A small model that answers yes/no questions on an image's attributes, trained from scratch: 18.9M parameters, fusion encoder activation relu.
Rows from block 9 of the image encoder of a small model that answers yes/no questions on an image's attributes, named by matrix and row number. Rows with one number belong to one neuron. Each number is 128 + 32 x the weight over its row's rms, rounded and kept within 0 to 255. All counts start at 0. Numbers have three digits each. After the name is the row's rms in percent of the matrix's.
Before each neuron's rows are labels from the 100 images, of 14976, where the neuron reaches its highest value: "top examples" is what is common among them; "place" is the part of the image that holds the peak. Only what is clearly more common there than usual is listed. The data: rendered roads seen from a driver's seat, with toy cars, trees and houses.
# fc1: MLP up (encoder.blocks.9.mlp.fc1.weight, 320x160), inputs 0-159
# fc2: MLP down (encoder.blocks.9.mlp.fc2.weight, 160x320, transposed), outputs 0-159

top examples: bends left
place: top left
fc1.70 087:083115090141154157140076138089140145116109140130146120143178079126121166079128103134116124135160177109088086070146118103100114150168125135122109145194131127133123108145172183143117156148069171101109129137121128070125064129050138105129162080121171119053134123089088139157104083110105144140115118132135188141085146099137080112129133145146077126176114113145248124179148080095138151121125147096112141159125106148080201174176093174153125171096119119150067143164164113109079054116115134
fc2.70 089:196145083098105179146123095113180144119125149084102148169128185160082135097098079085150104131109153157209095083160157140135119126161147156109138149085136143115134174115142133125143150170125108190120165183077172096116125069187125066109114172168060128088096132102136159159104194135149146119176175124066149097187151087112103147072157152117139170164107113123173083113075146141184090130085116137110075136144165086142147127128085148119083125101133143139102134168126074108132126093094140

top examples: bends left
place: centre
fc1.145 109:140107115194080096152124138081137120121148115114086125079135112162078165137161155117106073137119151135084097129147106158192165079125067082083082097139137080154124148123080143162113105151095176062158187120168110129120117109149114139187112103175128173087122139127104129099106101125126121162072140165166147120120121124121105226123155148133131121125107149124194152105159081115154180185143060169141111132197094141067121228133131167142071159099120114089141134131155148147126125145174119
fc2.145 106:119148127100173127147158107112123137159146098136158146142194090049089066150161132121139070072125087088104096104159108145153132122105128108071092119114132151103105120144104126181142180153080156179115149100116110171126174104098109170083107136159117073160100095083117129138051112142183124138196134154079146135124090143100091078128091108154149144173107082149143135141162065160165166158144134122091111118171165072092110113091141074097085048103102123127128217153133168128101108115150117

top examples: vehicles: two; house
place: top right
fc1.307 082:136148112137126122165129116139186114147146146072126162139120119162146123140139172135179177131106180152157134168095119089123104128158110145139157186141171156152193168167127094157148115130140138181090127118165045093181128085118102204176129150096120131184099065084193101043183108133140066132116134134177151071115090109079177142188126114139173097094131124036121118107117080131166102138140146123086103115110096108176099127069115165127134171135113142098134132106121124173131151099156132
fc2.307 082:156120113126204060143127152127069131131114177144098122069111110177127121143157179190129150144079114147101115173122116186145111108147144134142159121167119114113121109097094168112159175127129137144081129081105150140100095152135115103163149159148136161164073130122118228111106137134142091155103125121086170102152096145131165124175087097128151184127167103146055072163103136150092144093246148115132127132102124138105214136121161112153113184183137124130171146189109132113183172143131104

top examples: house
place: top right
fc1.207 103:124128176129153126155080139159077147116092100128117112142141108199104130163088092147119121116141115135177113126146110119156131158131094141093163126106122118199139128176168085087123121112096071101103154123156140116156129138134130157159129151135091085171123165169118121200071172105141181081130128114159213176155137100134189188192173097122113214116183080149156128081102158047141093098155107117134083125069125152120146160110123136125103134093159168108180070170138095137130111121168185
fc2.207 101:067114074181138139104128118098173116103176153171111135069150114045099123169106131130162117143141103172154120142150145128164126121146066175174172111116121103123136109144097126106124145176107115155101138051100184109128111136132147184133122124074088172100152119115103147090131056149075217152104078162145080158116153207092100104144154133151112098126126136168125188123129153093058134112190149154128135145147127177098124164117154156074135133121102183079103162080149147135159123171092104

top examples: truck; bends right
place: top right
fc1.198 121:125183135052137131071107160170120159131099097128118134147112123127110146165073145113136161127075146105117171122126088128100133110104182125135117110086077204125155086118146112219095124117166101124139084109155129124204139150153087104114106142059092103154088133128165154137164169146148068075122111154061161110135109151119164083062138123082174165155105081090112162120066172130105179113138178150113128095179135130159185147106135121094176128128122176103128066140183119097165136112147106
fc2.198 109:102168118095146158145071055160143164110179102080101165111131174059173108079121154136132115102126142152135150073179178181110101163127102194126096150131127141117101114123138104139105118098129142105138042137139180138108067120110109112143099109179138120109102102087102093134096102171218071095198125167111154134088146154183132163137147104129090141116171105149119157132129105188147096196105134130153120166113103178120115129124156179081118085095140080165120144164122134047117141103109142

top examples: house
place: top right; top left
fc1.216 132:113120097115114127118169143114136166130151095145148104192114140123095112132118155112111150132098162162130138107146075121144190138081111129136134152148114113106133131076154093140062109119172168084106138142144136126203124094132084199173116066128167027152122126111150169145089137126102175110083163111164172116184169081139145084190167173111131149144215141150124170128102127102115176128138190142182111143154108131148100153102141129076073163095193112115153098161076119167071141172087129
fc2.216 121:127171101106139116149159143121075127145106131112145113068123094135098138138091188150137098101087115079108102121132149160131123082115054171162111167131176109130145090109142155107088089160128104145121164126083144178069120112108100099138095134113159105123097091165137134094135117098161131114187112149160137158180074023098157158182110136036114070128125198170158167137148149205114159119155175142138084038121102156150139149158138105116110144116137084135096111107114074102145149087134083

top examples: house; bends right
place: top right
fc1.236 095:154107106133113088109125205099125122124139104108152153130153158165083074088108152117109171121110149147136116123158102142244158103160149105139132144164154096104153140145128178157084131227130122144109203119158129089171148133146113099165150140144114090100107145153207102114128117119103101157106108134139160113152131137145104119141134149174098073199130094147085168124123118133104072165130161143130122095118163105189135150094084162229119122126118077205163098113131131194086116098164170
fc2.236 095:037167163163102142093129129091131136060154137100154089095101100120141094196101148092144129134145136133166143104130178150132125092104146093134146155113177163153205143116108106122051121140105122134072127061124090194107144143069145111127095110150085081144130150155150123144150169168186106108155112168140100156186140068180148153155151119140121142105138131115160098136086120142052120104087137132155062173093086113145108152083163157102124149187138127152100170128225107158119104119130108

top examples: house
place: top centre
fc1.298 100:055149112149138140107094152110123144118103139175113119180130137158146054143114131166189108115089124120108109115098115165180054129152124147114148156172094181090173103089098089117172134183095119181142088093126123117119128161097120095109072159142115137113107196102121140114137095104086085114097096141146120070109176177104088053149159141154145105132119087053134128075156133081091108129137137140126121050117107120038183123117085119146092135176142169128158180149147077135149119155104164
fc2.298 093:158140026176139134122180098123113139102121091139115087144171163121168079122115167110110157172135181170116154078115136180114181156115145124103126137154093122091153170089100163103109113155133086162088146124102110146069077177096177082140173091098155145121161112113167177099110126147121115137140199150146162114161100083073158095066121112142161090131102117132213067148115185078106166106151143079081176136120145180093110118116136143124120093140106116137081078097117145118085125155150164

top examples: house
place: top left
fc1.114 090:129077143170094166098093118175115137150121094163126106124116104138126153138155131088139126144209197143163108179150231123127115149122091091110119083115166098146108123112110083123115168135158130101088121192116126128076083153072095142118126089128172153147094111108145120095150076166124126101093122141174154096200135127137160146156187140152093083165121090119071130161094133180124107093128148114079128140128113112184142177249138147138142141075106153141158149133140144165085068136170102
fc2.114 086:174202163144211122101153101111118162163106133073080128155101078092146144118124113178105090086110110133137129130129171062124090168097051146168132106122095154135136147115143177083147072058113143134149121093102180089103072111124125095132062132116077104082095068091153138116114080125086098120112146114089122155129148133133129187128094155090094144163102098159127066093170139157084170114095104120147107145109073121093146123102162083090167130106116120099056120132124093073171138118132102

top examples: house; bends left
place: top right
fc1.144 114:123176118117144105141085140113157072091143111101176161160084085220155109128138121111125145113131099103136184089098171109154095185145110108118101185102155153140170142113113137148130091156128151139139118109206158114152102156096102119136128123085120241091091185131107105120174105131120154129095101155176120111189165124182116097126063108176152133099085104150121138102174124130140095135156185124161102075108092122085156108130134093137116127160112092112129155171082087071150218147082104
fc2.144 104:119124089173116108066131056134127134111149155149115193145132089108064156115157198103110085081179099148165136164111062108102150076096165135080121160183076163124079191174129163153125083122135148140096132090133100126121171103103115107110105134152130190110132137078149121090120116120105094154106176128087121151131170131092159090132153154067140152106062102174150021152110177157104089121100159156138128092128140122151125143101108140105097129070130087097129169137075089116155166130127152

top examples: bends left
place: middle left; bottom left
fc1.4 102:101146115143130110149133182120149129113127104109134181116095123137135124098086106102111134110121101145141082038101180088132196103112098118124120151113168175165113134124178118114138139110148110165105184130156088117096174066144132087186083103135180092119070123158117128114066110068165071140148060125165111121060160053160122154156086158129077155168132122089152189128112161180072128114136097146118142085068175150190126137149112127138161086110122176082145068120120137106136142142079121
fc2.4 102:098063118150105138148121139133082056154117115125147137111136173124107163150162094169130116123140199125158106137131121149116158133053145153133184094160137161158180183126129122089101110149112121146098066165119154162172145132198096178063122166099145137133158101122152094163144152154061095109150100143130133148146104117093146115123057141115131157133103179100096034091103148120033085113187099119124119103095111116150138085110135147167183125092048107127137087153127101101125197105145118

top examples: bends left; snowy verge
place: middle left
fc1.308 088:146141123099164111083072122113079074173090144134155155122221138187145168145120125122133090148100101169074140140184161118085184119144121125124106133074102131147135152128134123125151156121102197180107177100165084153108122148156138113149081147162179122141112086108107100153084131057202076075143070153180111114087149091175139133103133131128123180066087129156169078143137138153138114154171123144174126117118160099183155105146085110137080095094079097155144160098114166104141177142145106
fc2.308 092:149103123129146116157098099134163142148146116110127109113161160163082178161165145114113130172154102196136081170105122165139172100158096127182035101153082133115158069188155163107142130147119141157121126171109169131100146140100143119156124095189158162211112114098187195157128155156172080142099175101126141192151105164109105097134154136155159107148136087141111125100147125109089055130109133087098139141149139046121098067154125108115137140125088135113169091094108139091071121120205078

top examples: bends left
place: top left; top centre
fc1.193 115:178094156133114235074128137110154114138101141149119037140150088112108082128113133147120193139080191153112143153101115132115103147156091137180118173162146141143118126154116114179149095168116104116119141077119145173124123087109127085121175094143101092138138144065094162119118157169060101084075128118094139158116158148119154158097144148089087083099084150143111121192155103138162097090147153220141137104155124115026119134128139137138138142179135121077127099135137060143072147131128157
fc2.193 109:113109116156108145141151111208186091160170090155131145130149105165077173143115191171180068121127157159123120161171170077079186025134099119153105150081112112168100097134151127116166132157108091115158097144161195131134120176113146187173099133122137152136123114196126174142155159131142146109166172142144132139128103155164104144114140095084152165058083177145148122091129122115117154147161125081205127154126096108198159117136114157138106163134112101144116111158101130168068165156128167

top examples: truck; dusk
place: middle right; middle left
fc1.16 103:118165156070108137124117151098090173104124104166162129145075089129129137160198100145172135148174129166125163152105089131144091203105173094112141140115143155086131107075077087164129127177113055134138169138098126136223138134085109100112140126093119069148140074113101209121150190089200174106162153150128161184124150158150099076127137153151136135172100115114113098107130146101149161079159142180094090103070116132179175094118092157102173150162126150137098136118116133113114157154092138
fc2.16 106:111115131141091111102148108098112122117099123081189096089116129086156147123089061157177115144139118138196166107137110133129137175078103091171122124156161111105146149151158123115149121105134124114109097115102086141088132076088153170101098124150115095166139159149148085142151037184192184141167100154159084080098143095050117152148117126095184116071133083069111136159142141161068145172118103156110149167155170132185131096097120145138076089185171112188126118130075139064122100125110098

top examples: bends left; snowy verge
place: middle left
fc1.225 095:142071141130093111065072102119126087105063094175130104139098131153118129119109062129097117168134210118148174060123098113161158154110095114141109180074102201186123136094097178107159160147124111153141113073108098141157109150120147100133140125171137166079129134084191151063103118084093124143105089096099087151099084118143178186124169146095156081120149085181165126155177090137176146082168071121091173096122126164109153105090149111102129126137125144137111094151134119138122078127159090
fc2.225 103:114079173152089152095095178106131134138149146131121143119153154180132109111145112137120089052121150109109091113139124140153120104110143204103107119107201146167126122075157128127132154140114130073205159133127228102162093124135101081106130149055167173151129126149104183153145171176125122127049121090115103096131105131150144140161156174067108176085108070121124124119115131104063142153088118175125155114144128133120141158147083127169123141109204163056149108096145104113134052073135136

top examples: house
place: top right
fc1.266 096:130102125149140095097054167147167171197186107147175132112194091143088104147134108078165123147137101091171110123106149131117132121099150089141144150097127093186109134133152176178103100105115087099140153107121108088146074110108095083119113086133107164213117156111145115175074134106123168090111110169121148116125167115168107210126120153124093164039128129103155150130114180138184111119191098066143107138064131161171122127105150098133115182142157122115082176137115121089187168119096145
fc2.266 098:139121086125073104136107174152153146123105165133142129132146145121112156145139158112145148177155068121066115130142119152233160118137129138149136159070113121109110172083121182075085109160068166111130139082107118122155070131128126155131121134134171132136106132101170096167127049125148142143141149071105109114081105153106113120053152164166169088170084141186179077160090141147068071077087138129154114109174179121114134109132154139119165153085120105080220149131173154155123115155107168